{"dataset": "rendered scenes of coloured solids on a plain floor", "num_experts": 32, "steps": 14900, "weight_decay": 0.02, "adamw_weight_decay_other_params": 0}
Rows from block 8 of a small image classifier, named by matrix and row number. Rows with one number within an expert belong to one neuron, the router's apart. Each number is 200 + 40 x the weight over its row's rms, rounded and kept within 0 to 999. All counts start at 0. After the name is the row's rms in percent of the matrix's.
After each expert's rows are labels from the 100 images, of 14976, where the router gives the expert most weight on average: "strongest on" is what is common among them; "peak at" is the part of the image that holds the peak. Only what is clearly more common there than usual is listed. The data: rendered scenes of coloured solids on a plain floor.
# router: router (model.blocks.8.mlp.router.weight, 32x192, trained with AdamW), inputs 96-143
# up: expert up (model.blocks.8.mlp.up, 32x192x192), inputs 96-143
# down: expert down (model.blocks.8.mlp.down, 32x192x192, transposed), outputs 96-143

# expert 25
router.25,092,175,169,233,240,175,231,169,193,235,182,185,180,235,235,276,192,238,238,161,200,186,143,226,217,206,272,168,245,218,192,226,197,221,243,222,135,256,182,230,254,239,115,209,217,179,191,230,205
up.0,102,238,131,216,252,174,237,175,158,247,221,225,236,146,247,162,194,199,248,171,218,176,201,158,243,144,241,226,115,188,222,263,190,190,168,187,169,139,199,236,177,105,173,221,226,184,214,153,224
down.0,093,203,224,251,198,172,181,195,155,211,226,240,274,209,215,146,210,239,169,136,259,181,220,274,104,195,175,256,253,178,251,229,197,199,126,148,184,186,214,228,149,200,250,233,225,170,165,165,216
up.1,088,278,157,191,187,181,171,150,187,272,123,153,158,189,237,188,180,250,220,192,282,191,227,245,183,106,199,197,160,191,183,192,258,230,175,224,267,222,163,208,225,148,214,166,200,192,245,153,204
down.1,098,188,222,277,235,250,210,229,295,192,181,255,197,165,232,174,141,193,184,283,194,193,226,142,208,243,240,94,235,170,167,172,188,232,243,224,184,158,184,188,217,176,195,171,146,258,193,168,185
up.2,030,155,148,190,205,164,182,171,215,247,204,214,230,194,262,171,187,119,156,167,202,184,164,236,189,210,196,177,207,217,227,226,175,184,168,190,191,235,163,262,250,133,285,175,131,207,209,211,191
down.2,029,250,150,222,187,196,140,168,209,203,192,176,197,176,162,174,210,200,211,219,187,148,199,234,225,266,221,274,218,239,96,206,186,236,213,189,240,157,222,163,247,254,205,236,244,228,178,180,191
up.3,065,234,170,222,172,239,145,230,165,137,201,217,199,219,185,167,216,228,214,215,159,223,252,158,158,211,210,174,240,213,90,181,278,140,203,173,218,216,237,164,237,222,215,201,230,196,235,276,252
down.3,062,141,274,184,186,243,161,157,267,194,184,240,140,231,230,188,241,237,203,145,165,150,259,222,139,264,171,232,184,233,294,237,175,189,108,266,186,235,203,263,228,219,223,184,242,204,124,174,173
up.4,122,202,117,241,217,161,186,182,192,146,256,261,206,228,179,185,184,145,192,256,185,214,175,233,251,195,239,161,206,144,166,174,149,190,196,184,214,174,248,182,173,289,271,211,265,241,202,156,196
down.4,114,222,251,261,150,164,222,223,236,200,198,130,242,258,292,207,240,161,187,203,184,195,207,184,175,127,178,304,244,244,265,264,183,203,194,191,160,223,225,213,244,155,250,171,219,172,207,181,195
up.5,112,224,231,183,182,194,232,159,238,224,157,291,120,228,208,215,202,184,154,195,184,216,186,260,185,204,239,257,196,196,317,148,211,194,196,137,203,124,181,163,164,162,215,126,193,160,172,179,193
down.5,108,197,203,218,222,268,204,230,210,230,208,177,239,172,211,214,241,270,207,118,213,273,168,124,135,188,205,319,210,203,218,235,216,199,161,207,215,258,189,221,242,190,240,171,185,152,200,224,134
up.6,105,170,199,218,134,248,167,253,207,218,214,213,200,212,196,249,208,195,280,230,228,240,261,236,207,212,193,157,226,174,211,168,210,138,247,165,249,171,168,204,143,212,209,175,155,224,178,187,160
down.6,103,163,296,217,108,180,162,243,175,181,175,189,187,218,181,177,128,192,201,133,279,193,249,211,210,170,110,172,223,131,159,170,121,166,261,257,179,180,144,166,158,240,210,154,267,179,189,251,145
strongest on: count: five
peak at: top right

# expert 21
router.21,090,274,180,242,167,186,138,290,157,218,166,123,185,189,189,159,221,198,262,217,203,190,258,224,168,235,153,151,180,225,222,204,180,196,109,209,235,233,134,125,189,197,156,256,157,236,194,201,191
up.0,106,262,229,228,185,169,202,284,229,249,191,314,250,123,236,309,208,245,190,211,239,144,148,213,233,158,171,156,267,172,187,244,176,158,131,175,220,197,278,201,152,272,236,163,185,257,227,123,237
down.0,100,183,236,220,155,204,143,104,203,147,185,234,142,201,213,147,188,157,203,174,186,173,168,199,186,223,139,130,219,215,142,173,194,195,246,260,177,231,158,229,279,220,238,124,238,250,274,254,161
up.1,102,297,216,200,186,163,175,217,232,174,203,183,141,191,195,191,120,75,260,144,241,226,151,225,201,173,81,183,218,145,221,160,187,160,223,187,200,221,226,138,216,202,133,226,237,187,272,202,187
down.1,103,175,272,211,165,234,268,134,171,216,161,137,179,103,222,260,208,203,217,247,162,233,243,225,246,225,190,198,120,202,217,225,232,200,162,193,162,177,185,194,174,237,222,181,165,251,152,142,220
up.2,082,211,157,235,178,215,151,157,200,199,185,220,195,202,263,237,218,232,151,250,116,191,272,144,204,173,265,273,263,206,168,239,291,176,217,270,144,227,218,211,267,201,183,164,149,199,208,168,219
down.2,089,242,147,138,227,153,201,199,136,218,219,161,186,209,164,139,282,166,163,146,115,181,220,197,249,251,236,251,229,116,160,150,137,230,231,191,216,142,237,210,175,202,206,194,246,147,142,195,131
up.3,096,187,177,260,175,115,189,234,210,214,266,201,118,226,246,196,162,150,232,226,194,190,172,141,200,227,193,168,207,184,193,193,197,145,191,144,165,138,242,221,276,264,172,193,200,249,183,229,219
down.3,096,179,212,196,228,310,219,138,170,230,181,219,257,291,159,243,231,200,108,163,194,223,208,238,200,193,218,231,270,236,175,176,226,198,199,258,178,186,157,212,212,234,187,229,146,212,208,213,172
up.4,109,108,253,154,151,219,134,209,207,258,218,261,169,135,194,172,191,135,164,203,240,188,185,198,180,163,172,115,165,197,177,168,228,214,153,212,194,226,193,185,172,216,157,162,190,221,153,191,187
down.4,104,227,199,196,252,164,121,244,197,250,213,137,309,210,208,245,261,242,161,261,171,202,176,153,240,247,167,246,168,155,199,189,147,204,216,201,206,135,180,219,215,219,214,205,199,115,239,144,247
up.5,100,225,170,215,200,247,181,209,142,230,239,194,179,225,135,181,189,117,182,206,205,203,192,255,239,189,187,219,245,197,142,195,158,272,250,198,183,274,291,212,238,135,194,224,154,260,222,221,214
down.5,098,277,255,233,223,208,160,213,199,219,174,220,203,198,212,221,146,291,230,225,180,182,202,230,263,195,186,225,226,167,206,204,166,169,129,178,231,188,207,197,266,209,205,198,233,199,201,176,261
up.6,086,222,184,239,212,148,179,177,214,234,127,281,167,207,263,215,238,208,192,266,210,156,172,193,177,246,247,195,143,200,129,160,158,208,229,159,155,259,215,310,219,243,210,180,186,119,201,192,204
down.6,096,141,182,213,222,258,194,159,170,143,143,159,222,176,151,170,212,219,174,131,216,230,286,256,220,232,205,169,204,195,153,217,246,221,151,135,255,215,234,203,151,210,253,153,207,191,121,172,210
strongest on: grey object; white object; its colour: grey; its colour: white
peak at: bottom right

# expert 19
router.19,100,146,170,262,196,217,137,185,177,151,233,257,271,183,152,189,85,214,208,111,218,231,186,180,237,205,149,173,236,193,266,166,180,128,224,249,178,230,228,193,207,227,131,140,172,237,151,220,145
up.0,106,183,205,133,265,169,218,149,232,133,234,304,211,154,252,199,177,127,174,282,124,263,211,169,145,187,197,219,166,229,261,203,242,178,161,234,170,196,203,180,234,185,249,154,227,238,182,154,204
down.0,092,244,230,264,201,134,194,252,160,135,149,172,184,161,135,153,180,283,269,308,220,174,156,184,227,194,201,226,226,210,256,196,154,233,228,205,167,201,190,245,179,199,188,223,164,209,249,252,221
up.1,106,256,130,195,180,225,155,179,207,170,128,171,260,208,210,259,170,113,261,175,198,178,203,227,224,186,221,119,203,111,288,165,208,146,200,196,244,164,232,230,221,156,247,283,141,199,195,247,248
down.1,103,192,199,212,209,223,286,215,242,173,191,210,203,209,234,257,226,171,177,242,131,146,84,190,225,156,181,209,243,230,195,285,205,233,191,201,177,109,233,154,246,206,135,177,212,181,180,167,171
up.2,109,240,204,247,240,136,109,252,194,213,214,211,194,243,245,141,257,146,233,195,212,122,285,152,249,220,230,231,221,191,131,233,198,226,121,209,273,209,228,264,203,226,229,165,126,200,229,255,232
down.2,105,190,261,195,121,311,226,246,249,210,205,192,153,163,169,266,162,147,207,268,167,183,177,166,224,172,171,203,169,301,252,202,226,141,192,272,145,184,176,181,218,211,189,165,230,182,196,176,265
up.3,096,244,242,168,228,229,187,190,171,241,210,226,260,249,134,210,144,220,214,196,241,128,218,134,230,47,257,221,219,222,166,209,188,232,161,208,281,173,238,203,206,206,138,131,184,206,77,94,263
down.3,099,154,234,90,101,184,207,191,272,202,197,171,213,218,201,225,150,167,176,277,202,236,157,238,245,120,242,220,169,180,213,253,234,157,115,143,225,231,197,204,197,209,182,204,173,174,211,255,141
up.4,097,259,251,206,236,174,201,101,216,185,129,246,128,144,288,188,210,238,221,179,187,165,218,167,177,172,249,239,219,215,272,130,189,215,156,168,238,102,95,207,215,191,224,136,174,213,53,210,223
down.4,107,188,242,198,233,239,252,232,193,220,188,200,166,274,266,258,201,237,124,238,145,185,223,222,159,282,213,155,268,141,175,241,214,252,150,211,182,126,210,243,168,186,282,272,184,230,227,168,229
up.5,082,156,152,192,180,181,220,276,195,174,222,165,209,235,205,210,170,157,189,229,230,167,252,245,220,266,176,242,124,292,240,301,265,239,241,180,136,196,236,221,141,186,242,204,164,187,211,261,231
down.5,085,113,196,254,293,237,199,213,141,193,144,192,241,213,180,155,224,167,206,244,197,109,164,227,273,210,191,155,208,182,188,169,194,206,232,235,149,218,116,193,235,197,253,249,206,207,110,168,156
up.6,105,279,150,223,228,160,298,201,242,179,293,165,196,175,148,232,161,216,249,138,180,174,202,161,240,166,225,192,249,238,147,194,150,200,173,206,170,210,188,253,246,151,155,209,246,156,198,175,159
down.6,105,221,238,175,247,205,119,254,170,136,169,207,254,237,255,177,198,203,160,199,205,231,243,155,231,184,166,178,231,211,227,212,159,206,203,264,242,222,219,109,207,228,186,184,231,297,258,172,229
strongest on: count: five
peak at: middle left

# expert 20
router.20,099,209,158,206,213,267,152,262,189,262,241,183,172,188,209,194,176,224,166,221,245,193,243,214,185,178,158,203,180,182,223,215,150,154,149,208,178,165,220,174,235,199,168,195,201,308,222,256,276
up.0,097,193,194,143,262,223,302,158,182,244,185,208,200,167,132,126,200,93,216,210,258,201,179,167,211,162,248,198,194,214,200,228,143,219,166,205,215,231,162,157,193,194,216,216,298,192,240,233,208
down.0,094,247,205,209,212,179,196,261,237,210,209,191,141,249,165,278,214,174,219,313,271,269,138,178,215,164,194,275,212,172,248,229,196,201,167,213,150,274,173,137,195,216,181,206,145,215,184,250,205
up.1,110,209,217,266,215,231,182,141,179,162,236,153,220,216,240,151,282,217,227,143,186,193,230,206,159,185,177,184,221,232,215,165,226,233,283,152,202,205,231,264,201,231,183,186,246,194,149,149,121
down.1,088,173,95,171,159,196,136,162,244,237,184,144,167,203,221,136,179,167,242,162,177,227,156,175,209,201,214,217,180,210,211,197,183,211,192,250,247,176,167,215,184,288,225,204,186,179,206,221,227
up.2,087,159,139,190,194,177,183,213,199,246,255,173,256,174,217,191,217,226,216,206,186,193,182,186,190,239,185,152,213,272,242,240,269,229,229,181,218,194,222,131,208,224,175,160,171,243,189,224,118
down.2,097,198,183,213,255,190,103,184,137,194,232,229,133,139,134,187,235,226,281,166,212,190,177,175,191,186,156,155,212,128,220,157,156,278,220,123,218,216,180,144,197,212,225,243,117,188,250,178,157
up.3,105,206,198,202,200,219,281,184,220,200,265,222,137,136,182,248,204,120,211,165,201,231,156,229,200,166,276,173,167,123,186,220,145,199,194,192,137,128,207,189,178,200,202,221,271,262,233,166,161
down.3,100,215,121,268,177,201,203,249,218,235,172,210,278,174,289,165,200,259,202,236,218,124,175,218,154,232,206,174,177,115,150,204,194,167,255,181,199,237,250,160,217,261,194,201,250,160,200,140,197
up.4,109,233,178,214,199,110,219,173,215,232,218,233,153,190,217,179,268,173,212,239,210,229,212,262,251,171,189,241,202,203,234,220,251,245,204,88,165,184,173,225,294,311,252,210,239,267,187,220,280
down.4,119,178,154,302,169,222,237,222,178,85,211,248,304,213,262,204,226,222,130,184,215,130,225,243,240,182,235,161,152,216,207,210,173,182,196,222,204,243,168,239,173,199,216,215,231,171,237,180,205
up.5,107,142,233,234,266,193,271,174,182,258,209,208,208,206,194,220,191,161,236,291,216,204,116,173,175,215,203,185,219,190,178,252,159,234,152,215,207,169,175,181,153,228,217,232,256,215,255,169,207
down.5,101,202,189,164,162,214,162,260,240,229,210,175,159,207,150,137,170,217,144,217,183,204,214,187,239,210,175,153,240,128,130,132,177,209,234,218,179,106,215,216,246,164,237,227,182,228,225,258,216
up.6,106,221,124,283,218,179,246,193,277,170,171,229,161,197,267,198,142,248,195,210,209,194,140,231,148,148,191,261,174,201,190,207,198,185,171,170,194,197,206,176,209,221,211,197,164,275,198,194,194
down.6,104,152,265,151,213,252,177,251,214,265,257,190,236,237,198,285,262,121,158,149,160,205,235,228,238,183,212,187,136,149,173,270,183,237,184,269,203,179,139,188,214,217,215,277,220,210,204,177,184
strongest on: black object; its colour: black
peak at: bottom left

# expert 24
router.24,095,191,170,133,126,264,155,300,209,264,243,196,233,173,165,228,141,217,214,264,229,210,209,179,245,214,161,164,229,199,169,231,152,207,159,126,207,225,190,231,203,108,182,237,165,170,239,228,198
up.0,111,184,239,236,161,228,175,231,201,188,230,172,263,174,192,192,213,185,194,154,208,229,183,169,177,222,252,258,240,231,175,124,186,211,213,219,147,237,160,191,174,229,186,179,93,146,178,201,253
down.0,108,181,199,158,163,198,229,159,256,237,216,186,224,153,230,161,202,251,169,215,156,191,220,252,192,256,212,113,161,224,207,239,200,190,220,233,163,237,217,243,214,162,193,194,208,274,164,149,175
up.1,109,225,234,145,167,196,214,182,173,176,214,198,190,190,291,230,134,170,250,188,218,185,163,240,196,252,233,205,198,207,214,184,276,166,212,189,172,138,219,131,233,207,294,167,137,248,228,225,233
down.1,109,216,150,243,189,186,197,259,216,235,217,278,196,114,158,200,188,135,254,186,158,229,236,204,215,207,207,132,153,225,245,263,175,194,202,204,213,202,207,144,131,266,186,123,195,217,159,148,217
up.2,087,142,201,207,177,220,272,199,218,206,205,197,189,236,164,195,276,180,161,220,247,235,161,226,203,187,232,80,242,183,186,238,186,234,150,266,164,168,178,227,208,166,179,220,247,223,168,150,204
down.2,091,203,181,198,197,243,151,173,250,193,188,165,216,134,245,300,256,223,245,222,223,260,242,215,197,237,168,288,218,182,221,216,260,169,258,159,271,230,219,218,199,208,164,145,248,262,170,197,209
up.3,086,170,197,273,245,176,184,182,164,157,237,188,251,197,199,259,220,196,153,264,274,276,186,209,269,224,187,169,204,176,239,205,205,209,208,171,194,320,122,184,226,208,138,177,262,225,142,201,216
down.3,094,176,169,194,205,191,214,227,132,201,210,272,180,117,162,119,221,170,269,187,166,182,210,156,204,183,222,218,227,162,249,170,204,133,200,229,240,78,154,229,221,186,233,222,156,225,203,126,240
up.4,095,128,170,242,226,202,169,199,172,203,134,145,226,288,149,160,208,190,147,209,153,207,277,129,217,204,233,161,141,224,199,169,156,241,206,252,212,183,147,192,208,149,151,198,288,236,200,183,158
down.4,111,234,265,109,220,250,182,192,199,145,242,192,253,263,156,155,188,189,233,245,186,168,242,238,179,227,227,208,249,231,161,136,192,135,136,184,261,264,138,192,153,145,216,148,215,218,192,222,214
up.5,102,257,211,224,302,194,209,200,187,204,249,200,232,189,204,215,191,273,181,179,215,193,196,247,204,219,197,190,205,218,138,219,216,146,159,242,152,228,197,285,161,159,191,235,200,182,272,176,179
down.5,103,196,195,148,125,159,143,157,235,213,152,181,228,139,192,257,196,180,173,151,255,162,207,173,247,166,187,227,189,303,159,224,151,248,222,237,181,148,227,173,165,246,186,217,255,264,192,228,239
up.6,112,140,196,240,138,227,124,281,198,234,148,199,210,230,163,218,173,251,221,121,169,150,176,292,190,239,154,229,160,211,197,129,169,226,263,220,172,170,160,240,140,205,149,211,145,161,244,235,237
down.6,103,243,287,144,298,255,239,190,129,167,154,191,201,232,226,208,202,233,175,192,231,154,176,192,128,234,289,176,177,164,278,128,245,157,164,162,208,206,206,201,195,214,169,211,232,164,162,274,166
strongest on: brown object; its colour: brown; its colour: yellow
peak at: bottom centre

# expert 12
router.12,098,158,187,194,187,214,200,166,216,185,146,149,256,203,205,152,123,244,197,151,220,188,154,205,213,145,190,215,180,212,184,186,268,108,234,184,229,219,243,166,149,181,136,214,222,190,163,215,201
up.0,096,190,181,128,220,166,293,167,170,291,253,213,256,186,117,213,165,161,216,248,180,237,199,177,250,173,217,194,205,217,254,204,179,149,232,179,221,112,158,144,235,178,195,130,216,262,227,184,193
down.0,096,200,241,224,169,210,220,201,260,201,201,155,139,226,198,229,139,180,229,208,166,142,136,190,215,183,180,169,165,173,184,145,177,215,209,225,183,135,164,208,295,195,199,211,202,215,296,247,124
up.1,048,215,230,213,184,197,244,178,209,129,204,186,182,208,251,252,259,205,206,236,214,207,205,142,271,223,190,162,176,195,208,138,203,189,205,183,165,180,202,191,172,240,225,192,153,199,138,176,189
down.1,048,207,259,184,250,243,243,256,194,255,246,176,236,199,174,232,163,209,245,236,109,219,222,182,228,247,250,191,185,209,202,95,205,240,190,191,174,192,209,309,223,223,184,179,220,195,227,310,224
up.2,112,159,219,256,265,237,176,197,258,219,171,209,140,218,199,176,238,226,164,246,186,212,222,216,216,232,199,202,125,138,220,151,159,188,234,295,127,236,170,242,295,219,180,151,243,249,168,267,238
down.2,111,175,189,159,172,203,241,239,155,209,200,219,243,178,193,203,202,199,153,168,298,133,301,159,172,174,180,172,252,251,213,134,256,228,255,166,218,207,238,221,185,236,149,185,191,207,268,153,173
up.3,099,161,219,166,174,216,131,206,204,222,163,204,244,188,152,208,144,236,214,195,157,217,173,168,180,204,162,267,249,186,153,181,180,179,218,170,216,194,248,239,253,183,225,142,253,263,265,215,187
down.3,093,242,127,197,239,142,165,190,151,181,201,150,176,182,192,105,230,168,211,192,259,241,241,173,200,176,284,154,195,183,216,163,210,227,172,228,179,225,166,174,192,221,182,275,289,235,246,202,174
up.4,098,230,137,204,179,211,299,187,174,273,310,231,161,145,186,223,205,169,168,152,255,236,169,187,244,169,238,251,151,108,288,199,268,240,197,219,293,194,216,258,180,141,132,227,214,201,207,232,203
down.4,107,183,310,199,251,202,202,217,144,206,235,165,144,205,182,210,168,159,153,231,205,183,227,237,221,179,162,142,217,276,151,185,259,232,222,141,195,182,198,207,224,230,249,184,116,270,119,232,256
up.5,103,218,221,213,242,233,173,214,182,215,176,174,214,196,219,235,192,186,179,237,128,254,196,209,159,178,215,227,265,166,236,128,255,234,294,156,187,170,148,171,237,287,217,205,143,172,151,251,163
down.5,105,202,159,186,152,261,184,166,105,242,231,177,189,227,208,209,159,216,215,176,242,181,156,259,233,184,104,270,151,186,194,126,190,209,210,190,143,233,227,269,175,162,174,132,172,203,188,140,176
up.6,111,148,174,189,112,137,213,181,174,214,180,245,210,222,233,256,204,268,184,271,173,128,231,184,201,205,268,162,262,190,131,227,187,240,237,153,217,218,172,226,252,203,180,177,214,146,196,193,161
down.6,101,201,238,241,188,218,210,229,185,188,155,196,162,185,263,209,165,176,201,198,212,210,208,233,183,238,111,202,261,214,193,264,194,157,205,186,180,215,246,145,247,205,232,171,192,242,283,212,214
strongest on: count: five
peak at: bottom right

# expert 4
router.4,096,185,188,186,182,163,122,163,252,178,176,234,238,198,210,226,165,271,181,204,228,207,221,158,248,149,211,266,226,203,219,193,179,157,237,164,208,193,269,179,172,250,255,158,198,246,212,202,201
up.0,089,221,191,190,231,259,185,214,185,217,215,207,222,227,183,232,182,206,243,235,120,180,193,226,155,214,158,210,178,142,205,252,167,232,191,211,162,201,210,244,200,225,201,161,220,191,246,265,89
down.0,091,186,212,228,215,207,237,242,203,212,173,175,249,280,210,196,230,97,257,127,208,285,211,247,209,137,207,233,168,267,229,136,202,192,209,134,135,171,204,231,216,244,142,248,230,129,224,155,287
up.1,092,142,205,181,152,152,148,204,226,200,209,204,186,211,228,144,229,190,191,169,201,166,171,189,190,205,210,248,238,262,156,187,246,288,189,273,208,234,228,181,217,191,148,207,166,245,208,147,194
down.1,109,171,189,229,289,212,265,201,225,200,251,198,199,244,202,281,217,195,270,180,166,280,192,201,231,239,152,186,205,195,183,212,264,122,174,140,144,181,115,232,159,229,185,238,233,215,229,193,162
up.2,111,218,261,244,228,157,178,156,154,151,278,157,223,176,160,205,195,150,168,196,232,266,244,170,307,170,162,189,207,254,199,265,184,235,220,226,150,235,220,168,283,142,199,190,228,230,161,131,188
down.2,107,203,257,182,213,309,196,266,199,211,195,198,133,187,187,198,159,181,225,200,97,173,177,244,208,171,212,246,233,185,166,256,195,158,165,194,239,170,218,208,221,198,174,164,274,197,183,224,198
up.3,107,149,154,194,231,221,111,249,140,274,223,188,169,173,228,160,197,227,227,152,207,208,256,269,191,222,227,248,217,135,165,246,194,177,196,225,207,246,173,215,174,197,152,273,226,117,273,160,217
down.3,095,217,251,124,265,212,192,184,250,242,135,203,170,254,275,234,144,202,264,253,172,153,146,240,134,197,192,218,202,215,197,182,191,195,234,192,169,167,195,135,258,219,247,179,182,207,228,166,215
up.4,114,203,197,231,211,195,160,184,250,162,209,184,202,186,207,182,244,216,183,202,283,154,218,235,192,191,228,155,266,188,182,167,239,211,241,199,245,228,229,250,192,193,252,128,205,229,178,180,190
down.4,108,290,220,211,210,190,195,194,195,192,202,237,243,187,243,237,190,209,185,221,245,197,210,189,252,251,218,281,152,265,196,204,218,226,143,179,97,214,183,234,189,201,162,202,218,190,219,152,227
up.5,110,158,234,220,138,258,156,175,227,202,163,197,276,163,219,212,223,201,200,193,224,199,191,189,162,207,202,238,208,271,173,176,216,212,190,214,215,160,186,274,165,238,204,192,126,221,165,151,271
down.5,102,255,239,240,262,207,213,272,177,204,186,192,219,145,241,165,218,227,177,164,249,155,292,194,284,188,176,168,224,183,267,168,180,208,122,171,183,209,207,86,199,180,185,189,285,186,273,209,214
up.6,092,277,225,208,137,227,220,176,148,244,254,244,163,192,134,84,204,228,139,273,278,240,189,176,301,237,226,139,214,180,238,196,206,175,244,262,193,230,123,237,213,188,175,183,204,208,224,267,209
down.6,091,107,170,195,221,157,246,165,194,241,208,204,185,132,229,205,217,197,276,150,183,190,190,275,238,206,234,195,207,176,181,133,232,167,178,199,268,169,247,196,133,110,155,215,242,253,202,178,231
strongest on: count: five; white object
peak at: top centre

# expert 31
router.31,104,189,199,138,222,201,147,221,129,180,252,212,270,222,158,249,257,217,150,193,246,140,196,232,261,193,230,173,232,252,177,174,166,126,230,238,86,229,236,140,178,205,205,173,256,269,157,193,209
up.0,083,171,173,231,177,135,171,281,142,223,186,235,185,126,86,149,175,189,162,155,193,246,200,242,274,109,251,231,211,168,167,276,176,184,165,257,219,200,157,157,190,223,210,222,141,97,157,267,172
down.0,087,176,150,185,248,246,223,168,209,129,199,240,212,214,215,249,273,236,212,195,119,242,259,214,194,247,193,249,240,283,189,221,210,170,232,126,165,226,218,204,217,103,169,175,175,145,183,247,244
up.1,089,194,266,196,127,219,189,178,265,179,190,190,175,260,202,157,229,157,187,126,215,184,163,201,223,224,226,218,231,226,162,312,202,141,209,181,230,195,158,200,145,160,177,177,233,83,172,178,186
down.1,091,225,215,227,188,218,257,163,204,170,203,188,214,216,242,205,170,162,263,116,304,255,208,228,228,181,165,191,199,183,248,158,185,170,164,148,269,228,229,188,190,227,209,225,252,198,151,166,158
up.2,078,195,156,219,204,212,227,145,210,184,146,197,174,198,198,268,235,157,184,227,243,183,184,198,242,184,168,180,226,169,170,199,162,230,169,224,253,245,221,190,239,168,209,188,264,272,250,181,139
down.2,080,222,235,86,267,185,269,254,237,180,203,176,181,225,241,108,201,206,250,255,138,238,297,197,171,208,212,148,209,310,222,185,191,137,183,150,167,172,192,189,272,188,193,194,222,214,205,224,216
up.3,109,231,156,270,195,232,200,193,244,189,261,222,171,145,152,209,159,200,257,111,145,128,192,237,272,225,136,158,207,210,201,165,158,163,185,208,224,236,223,173,262,188,189,177,327,171,139,197,215
down.3,105,192,211,159,242,178,208,225,178,186,227,197,252,171,208,182,219,143,180,229,234,238,196,163,174,199,214,184,259,221,156,123,199,193,232,201,89,199,266,195,196,219,125,330,178,184,224,238,158
up.4,069,169,147,201,201,280,253,183,170,261,107,215,184,232,219,232,136,210,166,163,214,208,174,198,172,179,246,243,159,192,207,151,251,228,206,229,118,222,158,153,182,231,127,180,177,140,224,229,161
down.4,076,211,178,289,182,210,189,227,254,149,232,230,176,201,197,184,281,168,140,160,190,132,239,225,169,191,193,220,156,155,204,259,230,230,197,194,270,229,161,254,246,196,168,187,138,211,122,226,229
up.5,106,149,176,155,267,166,230,200,169,129,237,181,178,161,266,170,177,202,214,184,228,186,218,138,208,102,246,135,257,242,134,174,212,164,198,180,239,190,268,233,203,214,248,149,245,241,310,152,207
down.5,101,255,212,236,133,222,229,228,186,239,181,225,247,175,104,185,142,216,232,208,197,212,170,206,141,252,203,259,240,204,281,281,177,196,173,155,208,178,174,189,169,203,181,178,233,131,228,213,209
up.6,096,288,146,247,186,286,175,194,136,209,223,183,255,142,212,168,142,217,257,228,148,171,234,196,240,195,231,194,214,209,199,148,163,224,227,192,223,287,202,228,148,241,118,256,226,118,203,191,158
down.6,096,225,235,154,159,210,261,207,199,130,154,240,197,264,199,169,252,126,165,214,224,135,206,136,177,221,176,187,210,177,272,259,188,233,232,286,211,166,185,185,251,208,206,232,174,224,146,202,232
strongest on: count: five; white object; twisted bar
peak at: top centre